{
  "model": "image classifier",
  "dataset": "numbers of one to four digits printed on busy colour backdrops",
  "train_examples": 73750,
  "image_size": 32,
  "crop_scale_min": 1,
  "horizontal_flip": false,
  "translate": 0.12,
  "rotation_deg": 10,
  "color_jitter": 0.2,
  "cutout": 0.25,
  "targets": ["first digit"],
  "num_classes": 10,
  "arch": "vit",
  "norm": "layernorm",
  "norm_position": "pre",
  "activation": "swiglu",
  "mlp_ratio": 4,
  "head_dim": 64,
  "fused_qkv": true,
  "bias": "none",
  "qk_norm": true,
  "parallel_block": false,
  "inner_norm": false,
  "moe": "expert_choice",
  "num_experts": 16,
  "moe_every": 2,
  "expert_mlp_ratio": 0.5,
  "experts_per_token": 2,
  "shared_expert": false,
  "patch_size": [4, 4],
  "conv_stem": false,
  "layers": 8,
  "width": 192,
  "positions": "learned",
  "pooling": "mean",
  "label_smoothing": 0.1,
  "loss": "cross_entropy",
  "residual_init": "none",
  "optimizer": "soap",
  "beta2": 0.99,
  "lr": 0.0028,
  "beta1": 0.9,
  "shampoo_beta": 0.95,
  "eps": 1e-08,
  "precondition_frequency": 32,
  "max_precond_dim": 1536,
  "one_sided": false,
  "adamw_lr_other_params": 0.0025,
  "grad_clip": 1.0,
  "steps": 12700,
  "batch_size": 64,
  "epochs": 11.0,
  "lr_schedule": "linear",
  "final_lr_fraction": 0.01,
  "warmup_steps": 630,
  "weight_decay": 0.0,
  "adamw_weight_decay_other_params": 0.01
}
Rows from block 3 of a small image classifier, named by matrix and row number. Rows with one number within an expert belong to one neuron, the router's apart. Each number is 500 + 50 x the weight over its row's rms, rounded and kept within 0 to 999. All counts start at 0. Numbers have three digits each.
After each expert's rows are labels from the 100 images, of 14976, where the router gives the expert most weight on average: "top examples" is what is common among them. Only what is clearly more common there than usual is listed. The data: numbers of one to four digits printed on busy colour backdrops. In brackets: how many of the 100.
# router: router (model.blocks.3.mlp.router.weight, 16x192, trained with AdamW), inputs 96-191
# gate: expert gate (model.blocks.3.mlp.gate, 16x96x192), inputs 96-191
# up: expert up (model.blocks.3.mlp.up, 16x96x192), inputs 96-191
# down: expert down (model.blocks.3.mlp.down, 16x192x96, transposed), outputs 96-191

# expert 1
router.1:467538511533386521513547537480536560544518488481612484527430537500522495475568447502571522440499418475471501518469449550498484587512603452483524499535376441517618504522478469508529539425450614551518431502499459629469416541432376454426403567530489482559572505510559445533548562425498541417
gate.0:543578455555537561487474423511446532451519530570438489601508482517411457476504446478481504503517470556595561398507501551444550467566534560423536490561481500507532525524562455536560503554471527486494481541549546498486525529481412487525573623522521529510475414535531502602517543450464530559
up.0:503535472536463512570584482491515506471478492503408437557542490478453506511521379519463561589523444528480587417532489531428512532477536522489555518537403626507486481481517498456540499516532518493598444441587486434473466568490436546580556481527634517484517459478502498658538479529477566488
down.0:449570617566629484514486452508418516448484516471491440556436501453404491543477485510566480551513487496577443448478448489566475406463466626479514452401437538474475480530530445560452560491507547529501583436577465566432596547557423393437497543521525460428478545517389530531478498493578470504
gate.1:453374468560490525487533506475548480485485439472578460397469464488554491511501448539443376534488468551501364541553456452487514523495429544495442487500464528497465501574471465468578439483573474498473603538448580509391519505577528504452486577468479444509577498463446519561475561428529531548
up.1:454568555550513499584446368521474487454508488479462528495432585595477427455541449465480472453509517403547566513578524473554458521496485442531470554466548497488507536388553546572401544563455454570424519521517515447583458489452423489583554460501503465483477475534533443430548549526467534467
down.1:386513499489527404516467538508428531496486520521490481607435455405422505498422435521558527490511591546502520451347487566518539463458540527493532589458492488494509438521526503518460531533468437497434477505536523446566480513542534530538408460445479514499535494486475498497522549437608510486
top examples: on a plate (72)

# expert 3
router.3:555581546436489511455532501535528503502577543437577518415523435550564550558594400508513410536440430535499409477481504382415507445503398565465399545532582557508539501528493496554454544469454431501592551511490493543503472545512454583465493565530472541482450488536482512527552517478364502487
gate.0:523486504402549584559453494511510521556527539505621516467571597499563486557493500538503543610505499544551493551571446442501536551360535461523439497502429527553457420504502583476533453489524486425493511418539568548537492471454544562504450472410487509544529601478542444509431521400466483538
up.0:520470475434473539514519454416499563603472511524613512422541546501562536569499463489488456597534487544602468533576336472536569463522536504497467524381478592498498467468570532553473569476570433454512551470544422465440503543446504520418445494436452504534503468486455490530462461487450469524
down.0:467557482508548511501509511433471449476492522549544495508485508610479475498498435508533544466502433487530416483567484530519377451441539512406524523479413440507446432447510467551499528488450496472556477475551516483552506461518572450452416578516430527550515494512617544566516519528430565485
gate.1:540594465494472535534480504554464402553607534460450491545443420469471556551524498553500463519503457683448531461466491518454444399533498522560445505499486510484322521522469501488527548477448498499555526488524528403491485443489560537511465447511497484421434565511415532534467462498522515510
up.1:416471552464521553481490571443430591512438488469572523476602577526506414556430455460547505529528498415452515482490568468472484531468549521445564523562452455538690500510424508579487473581535444515470489418593501533436482561527497458456538584500474493553529492484486519550613558502475561450
down.1:518487500530561435445640496526422403488547506546496430552417537492507563459649559565471563494529554536527411470539507511518590548487479451484469516436482453547476491545548514541510536511524570581464502449496482430554453516541520529484508533489416540378569486525557635533505529586478426474
top examples: the digit 2 (52); first digit: 4 (31); red ink (26)

# expert 15
router.15:482574505478478435432526492483494538437492511394497593378539582545515530495591504549546533493559425458496387485428449531571410561529492520575537490498489435456517523435507451546492523399554502543519513430492437526486524428516508399546429556465590433455479479452459537414577529472451501512
gate.0:521508517477549510466486497539549572474482596541471470526416386518500427462447397476433468457521419484507491460472431488517550444515390507470521365463477467561469511470444467449499482568426469473511557576572509495446462472482530462422444488492533491450505572586404578505559462484652419505
up.0:459541529503451571447475525492469601537423539557519402565498512484417466464477542482471480496497417513442515463486512521554531551545391511475530455498641537582464502573494506445485584509474467493469538512506460516395456536464538417536504436503541426507401529449451493557473535391577456540
down.0:596612471334469458597439643494510609415525490483561506564489520439487477537449522485541525491407427553490581520491572495533451411483507511435555446551445514447472470471518472473565508525535419511553465529528545503560504412481514599511473532531457528475518482455562516494530444542439455476
gate.1:585534569512571490483550438494519520530545441450502470455570449514560405505487474503496528545510540519427501547546459529548489562469375449406516582530499531552494473535518469441607583486385535491515471455592518494441518471506433492553498581482467504488490470527398458412481459420581463516
up.1:511582589485550507468562486571453558486479455477535491473520497593480493543438485556555538490451555525465504454458457467476427568425437475464526564575552501522535430495483482425511558504442514503505435439593492409446460495491482481576444514467484466506504470492406562412434444488513506511
down.1:531539492477455503485440467458394541481583508538505508482524482511396532499490473482490480466578572578482506415509528521491507504506480584596393500465440521484445554573464464524488466401511514422549588491510478420450483539545575547474517489541438455474470446556472518584534510517543515539
top examples: length: one (55); the digit 6 (50); first digit: 6 (45); first digit: 0 (30)

# expert 10
router.10:499405555473474476439493535562481539498569564589522518592509544399439394514456471498634404504457573494395608480484559449595489549484511480428512455581543534443450489469491442485512512542475445495478511521491531470543542451383499493408476522496391515531578518510552553464496539569541450498
gate.2:498515477495473501562507517545477481394513495567465450533559554381567547475489519481407520397493499489504548536578414524634475511451510418460526493463456520516542510585488565539559527567480469487450560475568554460415518484473496445513497448554446443508539581431492409504598487540436434462
up.2:471513477509431466456456563626395552462466478483461388393410502524423475489541537507534569479486498487475545477489550539518509571390582557480567482538463486489540569498572512420514546582510461496552471438513546358549410491470497489524517517486497517572542534536568513460536529496545492613
down.2:443448493506455591492593491531477507480557563476516536448504534536506480528462463498466517562441527538553483394536500448558465514473449413463497616503589477538529516552517588516541555498480436484487484506464449471447465576496509549547514456538514562497506474589416514561436456458539468521
gate.3:523510408445467528495536516408544569476435568577545429440498565516550488483391563529529476457590444511486494547525463511530569484448426501537469486469550402406512524557477454517549484520478461475462453469599506482498480485557499493547490502497448410521482508499478380529408427521512531496
up.3:532458528467551421511459527538464502533568458396610537468406475455508479442545383507459532592538432541570615482503544483510549559532532489459463504515429560487412484443541402488349424484532528450462499517534508455525569570494518570588559437526500483575506504557508598512467476454537483539
down.3:584503532589468542512591470474432548443519475497553547469566552480460456483469444527462517423446493473527467618546478620545560487564569484523485446504391486550545536559563444523504518465485579508559446548532542495422467554570519561522643459564460454521483485486496460503565439508589644433
top examples: length: one (52); first digit: 6 (30); first digit: 0 (27)

# expert 11
router.11:508521434449566545471484498498458580439451539584501521476605507525481554447527538537477503572450456436468550441410550563463443509427540500497512525540516508542455501495525566460593485477512524462447548485595461516448585507546481514506579444454519509488463357531432443463415604413554493539
gate.0:429433569588521521473601515525519491554489525529505481493471551471461536534469483513479490495480511484468561541508500441476514581525442476618535499462411482483473370438489573513453619542529444552438443555460372499507453485544456594476501451465534547556584529479509504484578508531480519469
up.0:561400522567444454521590503496617519544523519504525533606553514556470519563553487485470425477465508448473562607541401461499548477435521496575449522517468558526497491472418587479560608539473429494559530461504378479506509450522433530544476545503531510515556539487511508536438430560461550500
down.0:414558538486413487401521443508529525441480478577568334531511452511505464425405514593512477475455404491571499521507544414522409458551483454444503496534361483408439461512516503549499588547512553535535606522437493590526472469423526523474510506516603480548512522459439448551444494445472549520
gate.1:512579461513433531513471613469425563524567561476493542383459460567462506556591457576449569543476483491549569495482556444445578421487475453467491530579515533477499397519523519542537463510476446542524461485463535553469583580545525452537470421443568532423468505463507462490443432540420565536
up.1:519491419433557585699510599436477500485475458451466510396512515483552513479468442446452457516459519496559576563486503532467534508462451511480487462551523515465596509484479523441427531554552556526532501516562569464454601445550576442607458527398447528415488479523566482533464455540401534523
down.1:455496530513518470465503552477642462530633508556583442524464455515391456544554477522402463558506535505486491551430515519449503545511425516470493518610406489488449564497482438502525475446513516433518497569473528453490502550424489403522526561560453471419565403462462470521559461498419494557
top examples: first digit: 3 (31)

# expert 8
router.8:516572501586445431465569519530399472505540450522551519419510537569405544429525471484490534487524454485531510476497431541476531559543528470478544413446481513483518541502479415506588436445571533516511443500500550487496536548497552492507428479523607562507528514436559485549560445453389503498
gate.0:515443519458530569557468485504419499542505383481496488547595459479511375557464506590503507528495510474511594442578503429530568401473559563545445513462542460514508516509484516512598577441433536449489557544450514462509518498459493532519436461361504596405420494448475470455561501524411474598
up.0:461545555458497570590419534539458495432522485452504473402570549530455481532406473526466589565473508540485564442512455487479521474419583525543434486463492431435480557458486511515510565446447519526468615432418554482576557576451545560504432487366579428427431496417522502557462496510464554475
down.0:519543508529527539396576532439483411497520535499458436438529559431472593541502492458478570469521529513542402550476491508508413541610562514557461572462567532544524483472485549560535494487556467559565471489580506467552485520561422499510496368566523473576474497541516469466379516439509470461
gate.1:478406511562547531540445488477452496448485642489587506527566459451460490463481536547389492461495627403509474607461500498579472523529543459550541488508533463403561514460441556487488505536542508526434507544563520553509508599443528528419509455516454535550409440476540432545496498478498540387
up.1:512508446579531563484484455468476512492560538473570430423546507478481517543450584496385500478469598473572532538461582523570530539562520427655530466478485430508510459431506497412496416455605484557500479572487525553477563581473547515412434540506484521398463424542521547486465464480507511439
down.1:478491469468513548435452487422459546580599546524504570443542520499524547503567539451525498465416492562514482438536470583512398452419469479509527529474583427596387500561548530518463460466450546425499513561469491396488545430540436522544503412454527584383479495523437432471511525452456552454
top examples: length: one (62); last digit: 7 (35); first digit: 5 (34)

# expert 14
router.14:467586462575494539529474560491409447525448595517500558398531502587502551548593535491402416482524479494515485417545528489404596457568479457482497482537461507518515514488557510523476492523397544513486404484472427517480457516531546575507440516443579508523507529458520477476358459482454534527
gate.2:511441477454415512512563511504535417560521508596459440479502482580548568531425427523546485501521532484457451493459523565525462394439494510528415427510496565488459452613504490528580598508519525375520589510541458435486487524569466408566487489399442539534520500525541483469577518458501526554
up.2:493574394497519397420601488503503487465509449469492527447502544549490432528496479533500514478537515505528535517524414566463458510541631431476563500479518417461483534451498440521407454484524511420484482473522579454618436475473517552473435408440536522510548568418462550482523423529572575462
down.2:591530509507477599541468506518560485462524476468548520558514520484474480402629483458422539481449523554527507485584568519442486544479487552494501495565551375476464469508456463569379511497482513463460637526557394504538504530500474425525537435473571483605458487528517438569561531554538504475
gate.3:513554514599421550514510578498537475466379440450435476475504526564572473526476534435460449584500434511465467543574495466446434498473492545527418509525569514478577496473428544519446511470485421531487501483530484492510549454527530535518548457619449491445478583539420497475417537489548520477
up.3:570439444533437519534561509578416488571509511563550489490469491433436425478533577533504520426518522581489487538451538492598389519471528501502505536525595575542499464552423489495523419563578474416418554527388554530512519518560480507479484547501489546545515463513602628447481542462533504503
down.3:493526433551560568388510476573456536439327465426517557463525515586623547532529425428522496495474446568467574526503562450490513499574450526474462489465532476509500549505539571478500435490564544477519492565512326519460561572486489481502396537536472545564475533452570475472459531503560417424
top examples: length: four (68)

# expert 4
router.4:571564504475460398481540512509540466534517467474621476491458542488541437423552433435559489538555539506505347513443474568513475525551471482501603431457457537506543541522488473535487443417537447590463554526427455552517519492409517544540477577499506451463462546487516511585527498357524498406
gate.2:449467385520494556447533483482428542498492521553537569469403512470507491568546541450536431589599486502483389503520512501490481502481596497464460552529518516471585458425367457527599532460494434514472425506493507445513541610516541384413489565543538543495424507488523494516455517540473427489
up.2:538447428575575496453356461445509491486526543453480524484456575458481465498528493443557507471504535488570382497556546453527490476482522471502424533464575489557519464547420522502487562473479504386480571438501537541476486451531609465421488418498536537457394416489486509476586526534459397519
down.2:484463514553520478473506590435586470435480519470463453587511499453516551578550619509491513576510480544460446475427578487501423477438489474519454502470566551449516527482418553498483525578529527474508505479443434511487627468565527471412541463477598495502520503593459543534517565455605521420
gate.3:574551530529482483467517506548555531510468456495443428512492538490456430613515492511465496516492561533489443478469473590410496600532541480481527400483532508399444490423579460426612445508508597530546497424568510447567511506420428525423578483485468410504445526499477545580486531468532504465
up.3:427499487484536499495504500436490523512464520488606583518511496511577458399501436478528499469503478500499473455471517475580476467416452414542495566544411525528546440572462536578427614495478428445432472465483514528447437470604578459504398490478483564574528475454577503530480527436485497520
down.3:478486476479492433503591456464469557513507442509519527501552551480426471534466556592480469406516444395448441567527493449534517520545546445483512472445522433512610510594549557341439483543511502490514457543523429475556460602529479461489521538489491423511568434493460410501443587469518589483
top examples: length: one (76); first digit: 2 (38); first digit: 3 (37); last digit: 3 (35)